python train.py --model="masked spectrogram model" --dataset="notes from a synthesiser with random patches" --train_examples=78125 --n_mels=64 --hop_length=160 --input="log_mel" --win_length=400 --method="mae" --mask_ratio=0.75 --loss="mse" --encoder_arch="vit" --encoder_norm="rmsnorm" --encoder_norm_position="pre" --encoder_activation="gelu" --encoder_mlp_ratio=3 --encoder_head_dim=48 --encoder_fused_qkv=false --encoder_bias="none" --encoder_qk_norm=false --encoder_layer_scale_init=1.0 --encoder_parallel_block=false --encoder_inner_norm=false --encoder_drop_path=0.15 --encoder_kv_group_size=2 --encoder_patch_size=[64, 2] --encoder_layers=16 --encoder_width=384 --encoder_positions="sincos" --decoder_width=192 --norm_pix_loss=false --decoder_layers=6 --init="kaiming_normal" --residual_init="zero_last" --optimizer="adamw" --lr=0.0014 --beta1=0.95 --beta2=0.999 --eps=1e-08 --grad_clip=1.0 --l1_shrink=0.03 --steps=7700 --batch_size=128 --epochs=12.6 --lr_schedule="cosine" --final_lr_fraction=0.01 --warmup_steps=230 --weight_decay=0.1
Rows from block 2 of the encoder, named by matrix and row number. Rows with one number belong to one neuron. Each number is 128 + 24 x the weight over its row's rms, rounded and kept within 0 to 255. All counts start at 0. Numbers have three digits each. After the name is the row's rms in percent of the matrix's.
# fc1: MLP up (encoder.blocks.2.mlp.fc1.weight, 1152x384), inputs 154-230
# fc2: MLP down (encoder.blocks.2.mlp.fc2.weight, 384x1152, transposed), outputs 154-230
fc1.363 171:128073128128128128140128128128128128128128128128128190128128128128128128129128128128128128128128128012128128128128128129166128128128128128128128128128128128128128128128128128128128129128128128128128128128128128128128128128128128128
fc1.372 170:128058128128128129128128128128128128128128128128128151128110128128128128129128128128128129128128128009128128128128128128129128128128128128128128128128128129128128128092128128129129129128128128128128132128128128128128128128128128128
fc1.374 276:128128064032127128107126134140128131128128213107130127135128130148128128235128131137211124128134126127128113125136128133130127147128111129130109120127128129136128138128128094127128129133128128127128169127128128128121128128127128127
fc1.375 137:128032128127128128129127130128128128128128127128128143128126128128128128130129128127128130128128128000128128128128128129128128128129129129128127127127128129128128128128128128128128129128128128128134145128128128128128128128124128128
fc1.377 157:129070128127128128129127129129128128129128128128128171128123128128128128132129128127128128128128129000128128128128128129128128128129128128127127127127128130128128128128128128128128129129128128128129137128128128128128128128127128128
fc1.381 150:129080128127128128128127129129128128129129128127128166128125128128128128128129128127127129128128130000128128128128128130128128128129128128128128128127128129128128128128128128129129129129128128128128200128130128128128128128127128128
fc1.382 147:128014128127128128129127130128128128128129129128128180129124129128128128131129128127128129128127129034128128128128128129128128128129128128128127127127128129128129128128128128128129129128128128128130131128129128128128127128125128127
fc1.383 137:129018128127128128129127129129128128128128128128128164128125129128128129129129128126128129128128129000128128128128128129128128128129129128128127127127128129128128128128128128128128129129128128128133170128128128128128128128126128128
fc1.389 088:129126128128127128128127129128128128136134130127129172126126127128126128136129128127129132129127127000134129128123153128129154129128128130131130144129136180128128127053130136155139129128128127127126138169127128129128128128128128128
fc1.390 155:128079128127128128128127129128128128129129128128128154128123128128128128131129128127128130128127129000128128128128128129128128128129129128127128130127128130128129128125128128129129129129128128128128137128128128128128128128124128127
fc1.391 164:128031128127128128129127128128128128128128128128128146128125128128128128132129128127128128128128129000128128128128128129128128128128128128128128128127128129128128128128128128128129129128128128128128152128128128128128128128126128127
fc1.396 177:129128178141128127128126129129128128132129130138128179108126128081128128142128128128128129128128129117131129128127149212133150128124188136135134186129138165129131233128129128184198127129128127128126153127127127128127126124124127121
fc1.397 156:128000128127128128135127129128128128128129128128128147128125128128128128131129128127128129128128129000128128128128128129128128128128128129128128128127128129128128128128128128128129129129128128128128198128128128128128128128124128128
fc1.402 140:128000128127128128129127130129128128128128127128128148129125129128159128130129128127128129128128129000128128128128128129128128128129128128128127127127128129128129128128128128128128129129128128128128144128128128128128128128127128128
fc1.404 081:128128130136128128128128129129128128128130128127120126090127128199128128127128128192128129128186128108128130129128128129122164129137129128128128127112129128128128127123126128129129129129099131131129130129128128128127138128129129128
fc1.411 167:128000128127128128138127128128128128128129128126128167128125128128128128128129128127128129128128129000128128128128128129128128128128128129127128128127128130128129128128128128129129129129128128128128180128128128128128128128126128128
fc1.414 149:128081128127128128128127129128128128129128128128128155128123128128129128130129128127128129128127130000128128128128128129128128128129129128127127127127128130128128128128128128129129129128128128128129134128132128128128128128127128128
fc1.415 155:128000128127128128128127129128128128128128128128128153128125128128128128129129128127128129128128129007128128128128128129138128128128128128128128127127128129128129128128128128128128129128128128128128142128128128128128128128124128128
fc1.419 153:128063128127128128153127128128128128128128128128128158128125128128128128129129128127128130128128129000128128128128128129128128128129128128128127127127128129128129128128128128128128129129128128128128159128128128147128128128125128128
fc1.421 147:128000127127128128129127129129128128128128128128128156128125128128128128131129128127128129128127129007128128128128128129128128128128128129128128127127128131128129128128128128128128129129128128128128149128128128128128128128124128128
fc1.431 144:128101128127128128128127130128128128128128127128128153129123129128128128130129128127128130128128129002128128128128128129128128128129128128127127127127128128128129128100128128128128129129128128128128140128161128128128128128127128128
fc1.432 170:128041128127128128129128129129127128128129128128128157128125128128128128132129128127127129128128130000128128128128128129128128128128128128128128129127128129128128128128128128128129129129128128128132136129136129128128127127125127127
fc1.433 150:128110128127128128128128128128128128128128126201128129128128128128128128128129128127128129128128129000128128128128128129128128128129128128128128127127128128196128128128128128129129129129128128128128128128128128128128128128128128128
fc1.434 167:139080127127128128128128130128128128129128137127128160129124128128162128129129128127128175128125130035128128128128128129128128128129128130128127128127128130127128128128128128128129129128128128128131138130134129128128128128125128127
fc1.435 109:128128255127128130128129128129128128130128129128128255127129127128128128128128128128128128128128130083128128129127128134128127127135128117126128133128128128128128132000128128130129126129128128127127127127127126128128128128128128128
fc1.440 084:129127137126129127136127129135128130109128127129128126128117128129129130132208128128128131128124132093130131130131128128163128133131131128130129255125126130130133128126126127128130130131130128128128128127131129128128126127123123124
fc1.444 155:129086128127128128129127130128128128129129129128128192129124129128130128131129128127128129128127131046128128128128128129128128128129128129127127127127128129128128128128128128128128129129128128128136138129135128128128127127125128127
fc1.447 159:129076178127128128144127128128128128129128128128128154128124128128128128132129128127128129128128129000128128128128128201128128128128128128128128128127128130128129128127128128128129129128128128128128130128129128128128128128127128127
fc1.453 174:128054128128128128168128128128128128128128128128128165128128128128128128133128128128128128128128128012128128128128117129128128128128128128128128128128124128128128128106128128128128128128128128128128145128128128132128128128126128128
fc1.454 142:128000128127128128168127128128128128128128127128128128128128128128128128128128128127128128128128128000128127128128128129128128128128128128128128127127128128128129128128072128128128129128128128128128128128128128128128128128128128128
fc1.457 146:129029128127128128129127130129128128137129134128128177129124128128128129131129128127128129128126130014128128128128128129128128128129128128128128127127128130128129128128128128128128129129128128128136139128129128128128128128126128128
fc1.459 156:128126128126128128128128128128128128128128127128128128128129128128128128129128128127128129128128128000128127128127128128129128128129129128126127177128128128165128128128128128129148128128128128128184141128128128128128128128128128128
fc1.461 166:155077128127128128129128129128128128129129128128128255128123128128128128131129128127128129128127130000128128128128128129129128128129128128127127130127128130128129128127128128128129129129128128128130134128130128128128128127127128127
fc1.466 136:128033128127128128129127128128128128128128180128128135128126128128128128129129128127128129128128128000128127128128128129128128128128134128128127127127128128128128128128128128128128129128128128128128137128169128128128128128123128128
fc1.468 161:128075128127128128128127130129128128128129127127128135128124128128128128129129128127128129128128130004128128128128128129128128128128128129128127127127128129128128128128128128128128129129128128128128149128133128128128128128127128128
fc1.471 144:128078128114128147157128128128128128128128128128128189128128128128128135138128128128128128118128128021128128128128128128128128128128128128128136128128107128128134131124128128128128128128128128128128135128128128128128128128128128128
fc1.473 171:129128130000127128127154129128128128128133134123126175130084126126125128154129128128126129129125127056131130126128167125129142129128141136128130175141150177126128132128132148136139127130146128128129171130138186129130127127130125122
fc1.475 116:128127129128128129128128127129129128132133135127128166126122127129127128132128128127136132128132128000128129128123131127128139128128144135129130137129139137127128124039129073138130128128128126125126127127127127128128128127145124125
fc1.477 154:128047128127128128129128128129128128128128128128128164128124128128128128131129128127128129128128130000128128128128128130129128090129128127128128128127128130128128128127128128128129129129128128128133136128134128128128128128127128128
fc1.484 165:128117139128128128209127128122127128130125128130131127128128128127129150128128128128130128128128128099127127130126113119081123126116125128090127124125122129129127128085128128125128129130128128128128255126125128128128128129143132131
fc1.486 159:129111128127128128129127129128128128129129128128128235128123128128130128132129128127128130128126130043128128128128128129128128128129128128127128130127128130128129128128128128128129129129128128128139139129135128128128128128125128127
fc1.490 173:128073128128128161149128128128128128128128128128128173128128128128128128136128130128128128128128128024128128128128128141128119128128128128126128128128128166128128128121128128128128128128128124128128132128128128128128128128107128128
fc1.491 149:128000127127128128128127129129128128128129127128128191129125129128128129131129128126128129128128129045128128128128128129128128128129128129128127127127128130128128128128128128128128129129128128128130156128128128128128128128124128128
fc1.492 162:128072128127128128129141130128127128129129137128128166129125128128129128129129128127233129128127131007128128128128128129128128128128128128127127127127128130128129128128128128128129129129126128128133135128133128128128128128126128127
fc1.493 065:144130146128145128154077117128137134142129127129128122125119127094129133124129127127129126127125139071126131133107120147151127133137151122128135128121127128128130108101109128129124129130128128126130127128127127128128125128123128131
fc1.496 180:128069128128128128184128128128128128128128128128128183128128128128128128143128128128128128128128128002128128128128128155133128128128128128128128128128128128128128128127128128128128129128128128128128128128128128128128128128128128128
fc1.498 142:128051128128128153146128128128128128128128128128128149128128128128128128148128128128128129128129128008128128128128128119128128128128128128128128129128128136128128128127128128128128128128128128128128152128128128133128128128128128128
fc1.503 143:128063128127128128128127129128128128128128128128128147128125128128128128129129128127128129128128129000128128128128128129128128128129129128128127095127128129128128128128128128128128129129128128128128173128128128128128128128124128128
fc1.504 153:128124128127128128128127128128128128128128127128128129128127128128128128130129128127128129128128128000128128128128128130128128128130129128128127127127128128128128128128128128129128129128128128128128133128128128128128128128128128128
fc1.507 152:128022128128128128128127129128128128128128128128128151128124128128128128132129128127128130128127129000128128128128128129128128026130128128125128128127128130128128128128128128128128129129128128128128154128128128128128128128125128128
fc1.513 149:128082128127128140128127144128128128128128127128128129128125128128128172128129128127128130128128129000128128128128128129128128128130129128128127127127128128128128128054128128128128129128128128128137134128128128128128128128128128128
fc1.514 107:129128128128128128128128128128129128131137132126128198126123125129126128132129128126128132123125127101129129128116136128128132130127139128129130156128128149127128101129132133143131126128128126127125156127127128129128128128127128126
fc1.515 135:128126128126128128128128128128127128128128126128128128129129128128128128128128128126128129128127128000128127128127128129129128128130129128127128127127128128129128128127127128129128129129128128128128128128128128128128128128128128128
fc1.527 171:128091128127128128129128130129128128129129128128128182000122128128130128129129128163128129128126130000128128128128128129128128128128128128126127129128128130127128128128128128128129129128128128128132133129133128128128127127125128127
fc1.528 139:129063128127128128128127129128128128128128128128128166128124128128128128132129128127128130128128129000128128128128128129128128128129129128128127127127128129128129128128128128128128129129128128128133147128128128128128128128125128128
fc1.531 146:128000127127128128128127129129128128128128128128128165128123129128128128133129128127128129128127129000128128128128128129128128128128129128128127127127128129128129128128128128128128129129128128128128148128128128128128128128124128128
fc1.533 184:128063128128128128128128128128128128128128128128128196128128128128128128134128128128128128128128128033128128128128128128128128125128128128128128128128128139128128128105128128128128128128128128128128136128128128131128128128128128127
fc1.542 163:128000211126128128154129128131127128129128127128128129128128128128128128128129128127128129127128131000128128128128129129129128106130129128127128128128128128129128128128128128129129129129128128128128255128128128128128128128128128128
fc1.544 150:191068128127128128128127129128128128128128128128128160128125129128128129128129128127128130128127129002128128128128128129128128128129128128128081127127128129128128128113128128128128129129128128128132149128128128128128128128124128128
fc1.549 242:126128255134128130153128124118128128127129126141154144128130128128123120109132116129126129128127130038121129176109126129128128128130128080128128130128116122121130132039130128124127125128128082127126120128128128128128128128129128128
fc1.550 160:128019128127128128128127129128128128128128128128128159128124128128128128130129128127128129128128130047128128128128128129128128128129128128128128127127128129128128128127128128128129129128128128128128131128130128128128128128125128109
fc1.552 166:128000128127128128129127129129128128128128128128128162129125128128128128131129128127128129128128129000128128128128128129128128128128128128128127127127128129128128128128128128128128129128128128128128134128128128128128128128126128128
fc1.553 175:128033128128128128138128128128128128128128128128128177128128128128128128128128128128128129128127129000128128128128128129128128128128128128128128131128128128128128128128128128128128129129128128128128142128128128128128128128125128128
fc1.558 166:129039128127128128129127131128127128129129141128128172129124129128226128132129128127128129128127132004128128128128128128128128128128128128126127127127128130128128128127128128128129129128128128128128130128129129128128128127126127127
fc1.561 160:129033128127128128129127129128128128129129130128128193129125128128130128130130128126128129128127130011128128128128128196128128128129128129127127127127128129128129128128128128128128154129128128128129139129134131128128128128128128128
fc1.562 156:128027128127128128128128128128128112128128127128128138128128128128128128134128128127128129128128128000128128128128128129128128128128128128128128127127128128129128128128128129129129129128128128128128128128128136128128128128128128128
fc1.564 469:129128092126143127128116191162140127218109073105129186127127132216128129128128130130130128128173128128134085128142128136158113128136137126128129081129131132127128128132197127128127132128132134131129128128164128178109111128123128128
fc1.565 316:128126127000129128128207132129128128129122153128062138206122155137128129117128128128128128125128136126128128118129132125128112128130133124122127126127128128132128128129128142089129134134129129128128128128127176129127128136125125126
fc1.567 164:128084128127128128128127130128128128129128128128128163129124128128128128131129128127128129128128129000128128128128128129128128128129128128128127127127128130128128128128128128128128129129128128128129138128128128128128128128126128128
fc1.570 041:129128128128128127129127128128128128129127127129000128127128128128129128128128128127129128128129130000128129050127128129128127128127129128128129128126127128129129128099127128130129130129129128128127127127128128128128128128129128128
fc1.571 141:128016128127128128129127129128128128128128128128128152128125128128128129130129128127128130128128129000128128128128128129128128128129129128128127127127128129128128128128128128128128129129128128128128158128128128128124128128126128128
fc1.578 157:128112128127128128168128129128128128129128128128128147128121128128128128130129128127128130128127129000128128128128128129128128128129129129127127129127128131128128128128128128128129129129128128128129138128128128128128128128123128128
fc1.580 157:129000128127128128129127130128127128129129136128128184129125129128150128130129128126128129128127132050127128128128127129128128128128128128127127127127128129128129128128128128128128129129128128128133130128129128128128127127127127127
fc1.583 139:128007127127128128128127130128128128128128128128128167129124129128128128131129128127128130128127129052128128128128128129128128128129129129128127127127128129128129128128128128128128129129128128128128150128128128128128128128122128128
fc1.585 134:128102127127128128128127129128128128128128127128128156129124129128128128132129128126128130128127129004128128128128128129128128128129129128128127127127128129128128128128128128128128129128128128128128155128128128128128128128123128128
fc1.587 146:128000128127128128128127129128128128128128128128128159128125129128128128130129128127128129128128128000128128128128128129128128128128129128128127127127128129128129128128128128128128129129128128128128144128128128128128128128125128128
fc1.588 166:128128128127128128128128128128128128128128127128128128129129128128128128128128128127128129128128128000128127128127128128134128107129128128127128128128128128128128128075105128128128128128128128128128128128140128128128128128088128128
fc1.591 187:128108128127128128128128129130129128129130128127128171128124128128128128128129128127128129128128129000128128128128128131129128128129128129128126133128128129127128128128128128129129129129128128128128137128129128128128128128128128128
fc1.592 158:128065128125128128128127130129128128129118128126128139128126129128128128131129128127128129128128130047128128128128128129128128082129129130128127127128128130128128128128128128128129129129128128128137156129140128171128128127122128125
fc1.593 140:128118128127128128129127128128128128128128128128128136128128128128128128165128128127128129128128128014128128128128128129128128128129129128128128127127128129128128128128128128128128129128128128128128140128128128128128128128120128128
fc1.594 135:128103128127128128129127129128128128128128126128128128129128129128128128129129128126128130128128128015128127128128128129128128128129129128127128127127128128165128128128128128128128129129128128128128139128128128128128128128126128128
fc2.363 016:127126125128128127124128127128128125127128133126128116128127127127130128132124128128132125126129127143128128127127121127128127126128127124127126126127130131128120130140133129128124127123127118127129126131131128129129126127126128127
fc2.372 014:127128127128128127130126127129127128128129131127127123130128128128129128129124128128133126126129127136129128129128118127126127126128127124127126125127130129128124132131133130128126130124127127128131128136129130129133127127127127127
fc2.374 298:128128142128128128128128125128129128128130060126128000128128127128128128128128128128128128128128128000128128146128128128128131128128128128129129128128128128128128128050128128129129128128128128128128128128128128129128125128128128128
fc2.375 067:127128128128128128118128128128128128128128129127128127128128128128129128130127128128129127128128128131128128128128126128128128127128128127128128127128128129128126128130130127128125128127128126128121127128128128129128128128127128127
fc2.377 056:128128127128128127097128128128128128127128129124128000128127128128129128128127128128129127127128128133128128129127125128128128127128127127127127126127128130128124128131129128128124128126128127128112127127128129130128128128128128127
fc2.381 068:128128128128128127117128128128128127128128128126128000128128128128129127128127128128129127128128128131128128128128127128128128128128128128128127127128129129128124128132130128128126129126128127128125123128129130131128128128128128128
fc2.382 104:128128127128128128114128128128128128128128128127128000128128128128130128130127128128128127128128128131128128132128127128128128127128128127128128128128128129128125128131129127128125128127128127128121127123127128129128127128126128127
fc2.383 086:128128128128128127125128128128128128128128129127128117128128128128129128129127128128129127128128128128128128128128126128128128128128128128128127128128128128128126129130129128128126128127128128128128128128129129129128128128128128128
fc2.389 065:128128128128128128136127128128128128128129127128129137128128128127134129129128128128128121128128128000128128131127124127128128128128127128129130127127126128128128128125131126128128128128128124128129128132127127128128128128128128127
fc2.390 037:128128126128128127103128128128128128128127128125128087128127128128129128128126128128129127128129128143128128127127125128128128127128128126127127126128129131128125128135130128128124128125128127128112126128130130130128128128128128127
fc2.391 025:128128126128127125103128128128128128128129129123129000128128128128129128129127128127130127127129128140128128128127125128128128127128127126127128125127129131128123128137131129128126129124127127128112126130132131131128128127127128127
fc2.396 057:127127128128129128133128127128128125128134135127130215128128128127133129130126128127127116128128128113128128130127128128128128128128127127135132128127134127128128127127132130128128127128128126127129126161128127128127132128129128128
fc2.397 051:128128127128128128122127128128128128128128129127128106128128128128129128129126128128130127127128128137128128128128127128128128128128127127127127127127128129128125129133130128128127129126128127128127124129129130130129128128128128127
fc2.402 087:128128128128128127118128128128128128128128129127128010128128128128129128129127128128129127128128128130128128129128126128128128128128128127128128127128128128128125128130129127128125128127128127128120127127128129129128128128128128127
fc2.404 030:128129128129127128133128125128128132127129128127130137128128099127149130137125129127127116128128128129128128128126124126130129128128127126127131128127126124124127128129133103128114121124128118128087127129102116127128124125126127123
fc2.411 057:128128127128128127118128128128128128128128129127128104128128128128129128128127128128129127128129128136128128128128126128128128127128128128127127127128129130128126128132129128128125129126128127128124127128129130130129128128128128128
fc2.414 088:128128127128128128106128128128128128128128129127128000128127126129130128129127128128129127127128128131128128137128126128128128128128128127128128128128129130128125128132129128128125128126128127128122127123125128129128128128128128128
fc2.415 046:127128127128128128124128128128128128128128128127128122128128128128129128130127128128130128127129128137128128128127125128128128127128127127127127127128128129128125129131130127128125128126128127128123127128129129129129127127127128127
fc2.419 049:127128127128128127115128128128128128128128128126128099128128128130129127129127128128129127128129128133128128128128126128128128127128128127127127127128128130128125129131130128128125129126128127128120126128129129131129128128128128127
fc2.421 046:127128127128128127124128128128128128128128129127128113128128128128129128129127128128129128128129128134128128128127125128128128127128128127127127127128128129128125129131130127128125128126128128128122127128128129129128127127128128127
fc2.431 078:128128127128128127115128128128128128128128129127128124128127128128130128129127128128129127128128128131128128131128127128128128127128128127128128127127128129128125128131129127128125128127128126128118126128128128129128128128127128127
fc2.432 071:128128128128128127117128128128128128128128126126128000128128128128128128129128128127128128128128128134128128128128126128128128128128128128128128127128129130128125128132129129129126128126128127128118125125130129130128128128127128127
fc2.433 043:127128127128128127104128128128128127128128127126128000128127128128129128128126128128128126127129128131128128129127125128128128127128127127127128127127129129128123128132131128128123129125127126128119125128128129131129128128128128127
fc2.434 133:128128127128128128115128128128128128128128099127128061128127128128129128129128128128129128128128128135129128132128128128128128127127128128128128128128129129128125128131129128129126128127128127128122121123127128129128128128126128127
fc2.435 095:129128129128128129143127128128128128128128128130128138128128129129129122129129128128128129128128128000128128128128127128127128128128128128129129128127128127128128129000129124129130128128127127128093128131128128129128128128130128128
fc2.440 090:128128128128128128132128128128128128128128128128128135128128128128128128128128128128128126128128128092128128128128126127128128128128127127128129128127128128128128128127129128128128128128128125128129128129127127128128128128128128128
fc2.444 118:128128128128128128118128128128128128128128128127128000128128128128129128129128128128128128128128128131128128129128127128128128128128128128128128128128128129128125128130129128129126128127128127128122126124128129129128128128127128127
fc2.447 033:128128126128128127100128128128128128127128127123129000128128128127129127128127128128128127128129128139128128127127124128128128127128127127127127125127129131128123127135130129128123128124127127128113122126131130131128128128127128127
fc2.453 013:127128121128129126118127127128129128128128133122127125128127127127129129131121128128131122126130127204128128130127118127126128125127125121126126125125127135128123131137134130127126127124127123127127127134128127130129127127127128127
fc2.454 046:127128127128128128119127128128128128128128128128129000128128128128129128131126128128128127128128128134128128131127124128128128127128127126128128126127127128128124128129130125128125129126127124128113122128128128131129128128127128126
fc2.457 102:128128128128128127119128128128128128128128128127128000128128128128129128130127128128128128128128128130128128128128126128128128127128128128128127128128128128128125129130129126128125128127128127128121127123128129129128128128127128127
fc2.459 045:127127128128128127128128128128128127128129131126129131128128127128133128130127128128129122128128128126128128129128123128128127128128127127128128128127129127128124129131132130128125128126128127128130130132128129131128128128128128127
fc2.461 058:128128127128128127097128128128128128128128127125128000128127128128128128128127128128128127128129128134128128127127126128128128127128128127128127127128129130128124128133129128128124128125128127128116127121129128129128127128125128128
fc2.466 050:128128127128128127119128128128128128128128129127128099128128128128129128130127128128129127128128128130128128128127125128128128127128128127127128127128128129128125128131130126128124128126128127128122127129128129129128128128128128128
fc2.468 096:128128129128128128122128128128128127128128129128128056128128128128129128129127128128129128128128128084129128128128127128128128128128128128128128127128128129128125128130129128128127129127128126128126121128128129131128128129127128127
fc2.471 011:126127121128128126125127127128128128127129133122128129128126127127132128136120128128129111128129128154129128128126115126128128127127126120127128125124127131128121131134138132130126128122128109127125124136116127131130127127127128123
fc2.473 039:127123129129128128129128128128128127128129166121130200128127126127146129130128129128128115128128128127128128133127126144128128129128127128132133127126128126127124128129135129128127127126128126128129128141128126129128127127128128125
fc2.475 061:128128128128128128137127128128128127128129128128129145128128128127135129130127128128128120128128128000128128130127124130128128128128127128128130127127127127128128128125130124128128128128128123128129128134127127129128129128128128128
fc2.477 062:128128127128128127114128128128128127127128128126128000128128128129129127129128128127129128128128128132128128127127125128128128128128128128128127127128129129128124128133129128128126128126128127128118127123129130130128128128128128127
fc2.484 125:128128129128128128129128128128128128128128129241129130128128128128129128129128128128128127128128128128128128129127125128128128128128128128128129127127125128128128128126128118128127128128128126128122128128127127128128128128128128127
fc2.486 092:128128129128128127115128128128128128128128128127128000128128128128129128130127128128128128128129128130129128127128126128128128127128128128128127128128129129127124128132129128128125128126128127128123127119128129129128127128127128128
fc2.490 006:128128121128128128127126126128128129127131133125128121129127126126132128128101128128131118125131125255130128128126098125123125121128122109122126116118127132129116133132138133128121128119126096127128113129104122128128124125123128122
fc2.491 093:128128128128128127124128128128128128128128129127128125128128128128129128129127128128129128128128128128128128128128127128128128128128128128128127128128129129128126129130130128128126128127128127128128128127129129129128127128128128128
fc2.492 099:128128128128128128117127128128128128128128126126128000128128128128128128129128128128128128128128128130128128127128127128128128128128128128128127127128128129128125128131128128128125128126128127128121125123129128129128128128127128127
fc2.493 154:128128128128128128130128128128128128128128128128128131128128128128128128128128128128128127128128128000128128128128127128128128128128128128128129128128128128128128128128129128128128128128128127128129129128128128128128128128128128128
fc2.496 015:129129126128129128124127127128128128128128131127127125128128127127129128128122128128129124125129128196128128128128121128127127127128127122126127125127128131128119129136134129128127127123126125127128121130129128133128127127128128127
fc2.498 032:126128125128128127128126128128128127128129129126128126128128127128129128129126128128129121128129128133128128129127122128128128128128126125127128127127128128128126129130131129128127129126128122128127128130125128130129128127126128124
fc2.503 058:128128127128128128116128128128128128128128128127128107128128128128129128129127128128128127128128128132128128128127127128128128127128127127128128127128129129128124128132130128128125128126128127128123125128129129131128128128128128128
fc2.504 046:128127127128128127095128128128128127128128130126128000128127127129129128128127128128128125127128128130128128134128125128128128128128127127127127127127129130128125129133131128128125129125127127128122128129128130132128130128128128127
fc2.507 040:127128128128128127123128128128128128128128129126128124128128128128129128128126128128129128128129128138128128128127124128128128127128128127127127127128129130128124129134130128128123127126128127128119126125128129129128127127127128127
fc2.513 099:127128127128128128119128128128128127128128128127128117128128128129131128129126128128129126128128128130128128129128125128128128128128127127128128127127128128128126128129129127128126128127128127128124126128125128129128128128128128127
fc2.514 055:128128128128128128136127128128128127128129128128129144128128128127133129128128128128128120128128128000128128129127123127128128128128127127128130128127128128128128128127131127128127128128128124128129128131125127128128128128128128127
fc2.515 078:128128128128128127120128128128128127128128129127128127128128127128131128129127128128128125128128128128128128128128125128128128128128128127128128127127127128128126128130130127128126128127128126128125128129126128130128129128128128128
fc2.527 088:128128127128128127108128128128128127127128119126128000128127128129129128128128128128128127127128128136128128132128127128128128128128128128128128128127129131128125128132129128129126128126128127128122126125128129129128128128128128127
fc2.528 061:128128127128128127113128128128128128128128129126128113128128128128129128128127128128129127128128128131128128128128126128128128127128128127128128127128129129128124128132130127128125128126128127128120126128129129130128128128127128127
fc2.531 067:128128128128128127120128128128128128128128129127128116128128128128129128129127128128128128128128128130128128128128126128128128127128128128127127128128129129128125129132130128128125128126128127128126128128129129129128127127128128128
fc2.533 014:127128127128128127127123127128128126127127126127128043129126128128130127128120128128129126126130126193129127127126116127127129126128128122125126128127128135128123131140134129128124127121128122128130126128112125131130124127126127127
fc2.542 065:127128127128128127118128128128128127128128129127128126128128127130129128129127128128129126127128128129128128129128126128127128128128127127127127127128128129128125129131131128128125129126127127128128129130123129131129129128128128128
fc2.544 058:128128127128128127119128128128128128128128129126128107128128128128129128128127128128129127128129128130128128128128126128128128128128128128128128127128129129128126128133130128128125128126128128128124127128128129129128127128128128128
fc2.549 608:112128221129126128132134132135124130128131106155128128129128122131128127128123128129133132128128128128128128185128131128127128122126128127131116129128096128128139128000128128128198136176128128128085121128131161128128128128127128124
fc2.550 076:128128127128128128113128128128128128128128129127128000128128128128130130129127128128128127128128128132128128131128127128128128127128128127128128127127129129128124128132129128128124128127128127128124128123123128129128127128128128128
fc2.552 060:128127127128128127110128128128128128128128129126128000128128128128129128129127128128129128128128128131128128127127126128128128127128128127127127131128128129128126128132129127128125128126128127128117128128128128129128127128127127127
fc2.553 012:128128124128128127122127128128127129128129132123128126128128128127129128128124128128130128127129128227129128128127122127124126125127127123124123122126129132128119129138132128127125130123126127127125123132128131132132127127128128127
fc2.558 120:128128128128128127116128128128128128127128126126128000128128128128128130130128128128129128128128128130128128131128127128128128127128128128128127128128129130128126128130128128128125128127128128128122128124128128129128128128127128127
fc2.561 144:128128128128128128120127128128128128128128128127128000128128128128129128129127128128128128128128128129129128127128127128128128128128128128128128128128128129128126128130129128128127128127128127128123021125128129129128128128127128127
fc2.562 025:127127127128128127112127128128128125128129130125128000128128127127130128129125128128129126127129128129128128128127122128127128127128127126127127127127130130128122129136132129128124129124127125128125127131130131133129128127127127127
fc2.564 821:127128128128127128128128129123129128082146192136130255128128135118128145128130128128128134128127123152128127077128135127160127128135145128127130131143155089128125125239127158128128083128128127128180126128128128128128128128128130128
fc2.565 245:128128133127128128061126128127128128128122136128128255131128130128128132128137129128128130128127128130128128131136131148128128130132127128136138131127146125129130129133129128130123128131128132131129135128126126126128127128128128128
fc2.567 067:128128127128128127113128128128128128128128129126128033128128128128129128129126128128129127128129128131128128128127125128128128127128128127127127127127129129128125128131129129128124128126128127128119126123128129130128128128128128127
fc2.570 036:128128128128128128139128127128128128128128128128129142128128128128129128128128128128128127128128128000128128128127127128128128128128128126128129128128127128128128129127129128128128128128128123128129128128126126127128125128128128128
fc2.571 047:127128128128128127122128128128128127128128129127128115128128128128129128128127128128129127127128128131128128128128125128128128127128127127127128127128129129128125129132130128128126129126128127128124127129129130130129128128128128127
fc2.578 050:127128127128128128106128128128128128128127128126128111128127128128129128128127128128129127127129128138128128127128127128128128127128128127127127127128129132128124128134130129128125128126128127128122122120129129130128128128128128127
fc2.580 156:128128128128128128119128128128128128128029128127128000128128128128129128129128128128128128128128128129128128132128127128128128128128128128128128128128128129128126130129128124128126128127128127128121127123127128128128128128126128127
fc2.583 078:128128128128128128122128128128128128128128129127128128128128128128129128130127128128129128128128128132128128128128126128128128127128128127128128128128128129128126129131130127128126128127128127128126128128129129129128127128128128128
fc2.585 096:128128128128128127116128128128128128128128129127128124128128128128130128129127128128129127127128128128128128128128127128128128128128128128128128128128128129128126129131130128128126128127128128128128128126129129128128127128128128128
fc2.587 056:127128127128128128121128128128128128128128129127128120128128128128129128130127128128129128128129128132128128128128126128128128127128128127127128127128128129128126129131130126128125128126128127128122127128129128129128127128127128127
fc2.588 076:127128127128128128129128128128128127128128140128128128128128128128133129129126128128128122128128128000128128128128125128128128128128127127128129128127128128128126128129130129128127128128128123128128128129121127128128128128127128127
fc2.591 083:128128127128128127116128128128128126128127126127128090128128129130129130129127128128131127127128128133128128128128127128128128128128128127129128128128130131129125128133130128128127129126128127128128114127128130129128128128128128128
fc2.592 107:128128129128128128126128128128128128128128129128128125129128128128129128130127128128129127128128128029129128128128126128128128128128128128128127128128129129128126129130129128128127128127128128128128115127128129130128128128128128128
fc2.593 022:127128127128128127125128128128128128128129131127129127128128128127129128130126128127129127128129128131128128127127126128128128127128128127127127126127129128128123128137131128128124128125127127128126126128128129131127127127128128127
fc2.594 081:128128128128128128123127128128128128128128129128128107128128128128129128129127128128128127128128128128128128128128126128128128128128128127128128128128128128128126128130129127128125128127128126128125127128128128129128128128128128128